config.toml
model = "self-supervised image encoder"
dataset = "close-ups of made-up surfaces with and without defects"
train_examples = 50862
image_size = 32
crop_scale_min = 0.3
horizontal_flip = true
translate = 0.12
color_jitter = 0.4
method = "simclr"
arch = "coatnet"
norm = "layernorm"
norm_position = "pre"
activation = "gelu"
mlp_ratio = 4
head_dim = 48
fused_qkv = false
qk_norm = false
parallel_block = false
inner_norm = false
moe = "top_k"
num_experts = 32
moe_every = 2
expert_mlp_ratio = 0.5
experts_per_token = 1
shared_expert = true
patch_size = [2, 2]
depths = [4, 4, 4]
widths = [48, 96, 192]
projector_hidden = 1024
projector_out = 256
projector_hidden_layers = 2
temperature = 0.2
residual_init = "none"
optimizer = "nadamw"
lr = 0.0012
beta1 = 0.9
beta2 = 0.95
eps = 1e-08
steps = 9200
batch_size = 256
epochs = 46.3
lr_schedule = "cosine"
final_lr_fraction = 0
warmup_steps = 920
weight_decay = 0.1
Rows from block 9 of a small self-supervised image encoder, named by matrix and row number. Rows with one number within an expert belong to one neuron, the router's apart. Each number is 128 + 24 x the weight over its row's rms, rounded and kept within 0 to 255. All counts start at 0. Numbers have three digits each.
Before each expert's rows are labels from the 100 images, of 14848, where the router gives the expert most weight on average: "strongest on" is what is common among them. Only what is clearly more common there than usual is listed. The data: close-ups of made-up surfaces with and without defects. In brackets: how many of the 100, against the usual share in percent.
# router: router (model.blocks.9.mlp.router.weight, 32x192), inputs 117-155
# up: expert up (model.blocks.9.mlp.up, 32x96x192), inputs 117-155
# down: expert down (model.blocks.9.mlp.down, 32x192x96, transposed), outputs 117-155

# expert 1
strongest on: wood (100 vs 11.2)
router.1:159149133146089093154155172150104105113133102098115100106166126158150164160167130150109081128145139145130114144080106
up.0:160143109154111133146133142127185141112124116170122140128119102131089165125142108135154104141079164127145055142116111
down.0:102112125164154126121150090103115166119131109172127102139120079101096106092119080135129157121132160083144121134148156
up.1:152088108111112133168136131097125163134135135136145163150157074094095111088110137133156139140126132116100131063134141
down.1:152155142136103097120162146137110127105153140132157112103097149127116146155122120126137106111104138151139056129091161
up.2:126162080108078120146112116155182162103128139144144169149135124123139162127137114111164124143139108121108087134144100
down.2:129128087128141172149182140137111131126156153114123127170117142176131161082097136166183117121152112130169132102093186
up.3:155114176143153130130111168104039152161135142121135125116102090101101100125131127128087121131141151129135160115126137
down.3:136150070120095149122156152152136116132161147149094183121143146109143122143140168142106139125122114119138145155102143
up.4:125149116155096146124179127121167147099157137164111180110102107101106145132107126132170124139097133108115092167125145
down.4:079122120155140109139118126087161148153104097128172155140124127122121097074108108156137128128131117121108134127125107
up.5:124135109115105128151104138130085111113081098117102126145156079094138116122134127154123118110172139093099149113122168
down.5:121133129136139097113129120161103131123143125147150125157111120132134140135170146171131130141100117125128104158119114
up.6:113105133135122121171100096123154178158100113142151172171144097072127115082135125144158165143115120115104146094154084
down.6:131121118115125103114143153148094124100145135125146111106088160161131136139148144113145121108137157182122108152091171
up.7:121113104143134133172128100104144160189118110133149146160147109098116110076152136158159186141110127112141148102138096
down.7:146140144098121096121162167158100126099150133137134106102108137156126139155145126097129068073135143174107110178110155
up.8:147116079144116108124149142136060139117105134103104132120129102116121105108116145150119127141186121098140138131117152
down.8:133153109106105136135143146163104104098136177160166172120126124170164130145164167163117090131092130099144110153114115
up.9:143067096124130118156145129124058159154111119108122142137127083093111104105103151132131120144162120077139182089136181
down.9:131122110141120119146147117135096128121138137149126161136134122102131167124163149170129121180100118112118101140135145
up.10:126145138113128101108168167148127096125134154120120117100115165150142176135153142122110132117103171143146108155109135
down.10:134156089101126142128111158164161110130154128113129102076123143165148080149135185103129141103156172132145166143125162
up.11:172066092120108128141156164127086178162125129109123153132137100091098113104116138143136132148145110127151149099132156
down.11:178117099121099115140156139120113127117143150170132168108108127124115137107151143175161087139100112107115123091096133
up.12:122141086062123131163098119153181131138138162137159119122107143126146075143104123061158137142098136135129128123133096
down.12:124112121117178164139105116100139105118129118096133133146105109122090097094099112111152188145166154165153111130090173
up.13:102117137174154127101140105087093112145117134099139097126125137132137088100125158149144153126151140103162145107093189
down.13:162147114094073119144134143155146132101142119162124177133119136136147115136159149141093107117114140119075126193156129
up.14:103112144130117121104143126084138122111109138126097157135115118109100158127122115109132126153109136101129121110125132
down.14:159127127119141152114144121073129156132129123146156164104098142104096123125084123095163115171121114074164140090133147

# expert 12
strongest on: tiles (100 vs 11.2); no defect (30 vs 11); defect: none (30 vs 11)
router.12:132141092115128099127139130149160102108096133062134123103158120125153105173119141129106143101103170104123130100140116
up.0:102122119125120117172095127118126142126106122120134083121124149117148103159075158095132097109120152118112140106147129
down.0:125113053107102142153100124159170141179091124132146140112144115138138119142151144154148129170153124127148184133141142
up.1:171149145117139141100088113114140122131134136107080125125171163143110153122097110117133133132091118153116136121144111
down.1:122100105156115130144173106110140150125129133101105089088129148108137139099097098141138088159129104141112132091133142
up.2:122115105123149139092159126118097094142174158082152138127148127087122146093129096156127198127103161100146140128097128
down.2:112099145153107147096147127125114129132135152148143110138163164146140114100107113084141125130117075091130102138114086
up.3:125142113130089119129112091148134096121095096124106113132100082122109110135119139153135122113156111128102134152103173
down.3:116098090158100105135160113190177131132134173121093171120162131164126133110126128142108158103106104077130156118151087
up.4:087117149115110085116150145150117099121144145108088126138110145156158138141130178129107120130143132163133152177085134
down.4:118140150125111106121165139174118092094129124087108134173151141160132122129125186160125149075136123166107127153106143
up.5:138142113135144147126158154116132075099175152109107127128048145165125174131154153135119131124143139162161100179066135
down.5:099157185155120124139129137116115088097096096135107164183135106140165154122124144159123112079120122144100099148113121
up.6:112154074114120104149120122152144123104110123149143116109119110147148085176128135130120100093141118140144133118140159
down.6:110141085140108169169137126167163163164110132150137161142113081157137114138119138152129123142122130081138141105155116
up.7:113148153139117163118149163154142097098128144164096133135126148135118157134118101147177112149112127142083126161099163
down.7:141154171144128148113165133129117095098127118150148172141134127167104180112124090092137119174095144131120076134060154
up.8:174126130110137148084133116111149112141158179111150133095122169145131129131118134085125143149099143133163113127121102
down.8:119149132135163192113130141107102147151128102113172116106137145122129132119156104089120115130120083131149129113160106
up.9:136158139138097114151122092157131065133133134193107137136099150164139090144131144135149118141132114173125123153139095
down.9:128120095133141161112142159126103139151146107166164177161106123135145105115101127133099171159115161085115115113121099
up.10:132162115145122113127163117138149081130138148152120133094107164150149119133146151115126098115105148112138070118100138
down.10:073109124118115147153122126130146132180116144140128145159175132126132098126146126082129142129161137107153185157171109
up.11:153141129135145123090137145131125121138147160125138123087103178127138119122103143083118153137111126135171110129136107
down.11:116152126122153170139108136085104134176160142121139121108129127102122133137141098103151096131149129146164122102148119
up.12:136150115099119154165096097138157130098118139110110107100128155120154038154075114104123121106125129107111120122145083
down.12:124116057126083168177116130161147140158112176150149133130129116134111141099144139140165083107131128106182127128126127
up.13:118137106127155138144109096116132168088110118118141126112152132102115108129098129125128089093140157110096130106153143
down.13:121124089165091129156126116158213136160103166137125119116135123096145163156143113145134127133139159102165163098131154
up.14:109148152123122119129144104118142108119132109174135158140101127155111101157191143128098116146123146137097099174131133
down.14:120166139153125137146135099141130133138166132168138149133131140130169143160143136114143123181149128086135123121189102

# expert 25
strongest on: carpet (100 vs 11.1); no defect (48 vs 11); defect: none (48 vs 11); smear (31 vs 10.8)
router.25:124134110121119148129134156159137069146138094138079118114092154162121174096088122130148136129106106171155154158083132
up.0:093193110127116145082131087120135117109116076155126134137136128110127120116137127135128108139132139117088078142134119
down.0:092162151143141137095123108145146160144108097146154135156126092101155116156169097126160107092155151133110099180114166
up.1:098091123161110138139155137101180125121144148173138164139138104122089157114113120152160161140106112102094131107127136
down.1:124124123128139150151146128131107109118158096137118142111115138207102116113105145099139133136155127106139120138139148
up.2:178125121125129116170128137118179144113104114128120152101120127125132132121133130102136079139102168136131098159120133
down.2:077113139120143129085135150145132136188099168123151148138163101113131136138119137114130124097151131107077131138136138
up.3:154125111122146147134123141098116150130138133114126156111140152131128121150156091059125094146096147131126123141147107
down.3:112141150165130116125145105095144137121126170113132120094161121089144162174156100138105114101101137147106129117134103
up.4:146158144127140117140157144106140152111127158184150149101142154127106137134123086081137088168097145117101107153132102
down.4:116147138143137097119112112112146164166088137108157082099172122076122137131154112112103129067110135139122127132141103
up.5:166160115125092120108119160162120132136109092072092089145142129114127142151143125143111098128105124163103144153102074
down.5:132097105104110109057118133177131126150104118092136145150159099130092133120145144150122140141117149138125120145120104
up.6:129091114114141122108084146123107148172090109081115089143137127117128118117127138120139170117100120122153203115141109
down.6:119079101163138101147119107157118083187111117125152141111184145101099098125159099149131155105138149150103143106125095
up.7:143132101105136160150145171134135147134155152136137160101141121125099132139129103090134123147104136118120112140141125
down.7:134140137152141091130137114117139132115105162125158117110159120091159145162141093117126115103094169116099118105136103
up.8:131163117125130111107121100119139122127095104127117112121131116109164127119169155133100101135147186100090108121168122
down.8:161138104105124140091120149143131136131120151144116138111135133131104160150114143126102162118137126089153101106166112
up.9:123123107114120089110124128114132179149120138113108136101156131108127136153131112073112098153126143100107130153170095
down.9:129139152145135119122137142108140169132128170124176091095189135085138148155167091116114104097103143163091135135145121
up.10:089158152134134147128127117123125063081127081156094130165109161163149133139124159138133112117176114117130102156107144
down.10:140095119132155077130169118090121161121136120162149103084144128100106145121104103148083139105106127105129133149154087
up.11:128122129156154150161133106101128071110160134150167131125086150160178121116106148139127113120181129120151115113123181
down.11:166118149109136117149114129103091114130104155127132148111136137108106173125128114154123164105105103104107138108082072
up.12:169173119086131114119117156123138110137136140135124109091105149143138139140146135113122126143087135143143118171130100
down.12:134137111124088143130082122155149100150101101115119158182129098118103150085126172184133181136101111136130140159139116
up.13:079228130121126153090128120145168133108118103170136148122118118131119151134132107126145115123128134131085063145125137
down.13:116131130125165110115114120132096173160105098105166100141144125110134091123153099107154103088149149138118134203112148
up.14:141165162127125120156096123132092139091052150136136116150138114116153111177129087107141110137164142126110120125117114
down.14:112122136126113174164144117101096096113162120161107132134115152141108125121127128107112107126102110096141131096140143

# expert 6
strongest on: circuit traces (100 vs 10.5)
router.6:096142159141120131147134112160137062193167114141121106192122126102135101121137168133148175139161120155123162138129127
up.0:138136134111088091167112146163138167103077098160115148127146098118134106114141125142106097088143176120064125137130154
down.0:115148139140092125089159131095126136130122131137157145153094129109096144109132136161157163135148103184143111163103151
up.1:113167158131124138120135193169114089136143092143139143138167136138114140125114090119107113147075108151122117208141120
down.1:130168118157121077124166112109119135137145157134182159132126142120085128124120132133141126154099155114094153134097133
up.2:168134179082122126128132124136084150135144151135142135110148119127127098165113131104135112124144176106080147120101164
down.2:153163178140135133183120122118127133128138158131131140098120140122127101173129138120106105129116148102132133081162107
up.3:146133142110095128173127114133120161108106120130125151124154112124132105144141118130132119087156158098060139125151153
down.3:089142121148099135093142140102150126158145142136148120179104120117105164102148107148164180144150138151157107142096156
up.4:147108109123129079116150134120141114117124167139115165105119136168171117134078117119144117139115143120163109129099146
down.4:160100133103072146116148116146124104156124119085129148113107123150144142138131176127126100114088115113087137124096092
up.5:140137130113085117167123156129122186110091115139113166123152107130113118122134098130144118117141150108058126130142136
down.5:096165133156105137098154126084132130149141143146166139142095123105113166109148109144168151163122141154124104138106121
up.6:120066108102129120142141148125121157140108133121109132116123125128131167105108115111171153124119103150166136111112112
down.6:115122132112090130069125144157152119162111104109120128134143128126091136143133137117122152095127110148185136115114136
up.7:112107107107081099163102126121107125127104098125124143148145089118108117141150146145097142091158113132126140097142108
down.7:145091109104097172124133149136128088129108149118083121087139128150123110155109154118121146146150131125163118077127148
up.8:109102126083131139129077083111143138127084128097128118133138076111115131122134149143117142099159161128118129096146095
down.8:150099157107121126133112141161118116129119113135087140068137118154128114145120138105150097116147084116133132103145106
up.9:138151106138086117120148157148126135121132145142107136106150132134132161142119078112148101094072111111064104132099135
down.9:143126113117123140147130137117123105155142126111096146143125159202120103143105161128148153121126082134147135113162106
up.10:132116147154139134117127108131129114148157113145162115145115131114126110127159134136137138164106086123148162151107141
down.10:108075124132121146094128172143127094141139144141129086118127103125155133137119124113153155159148145132141152133132157
up.11:133093104088146141126094095116161153144094107084168150151140089089131133103123172163135170126119133132137155096108092
down.11:148090130120120175125106160162157056132102113121087101113161092152152121157133115128133101106145124123136113091149114
up.12:131149123136131123136169117133147146120159149176134156126145114114145098115134163140082118157118145095117096106161161
down.12:160135166123143162144134111077105115138151136128122106135141110114145116143130114104091128186120136091115117121129117
up.13:127170153156135158108112112116133100126119117169146136120113132127119081147145143129087119136132136089087110162128146
down.13:121077100110088124104106166133118143138135148105091120114132123147068137096073146135153145120104074136170155109118127
up.14:152132120088127150149150114107137157093134157126142190121143111148101151127092078149156115145086143106122121107114141
down.14:141191120126127142121138133100127171089135125136159157109112142161124144102134091138154112119105099119066105125077091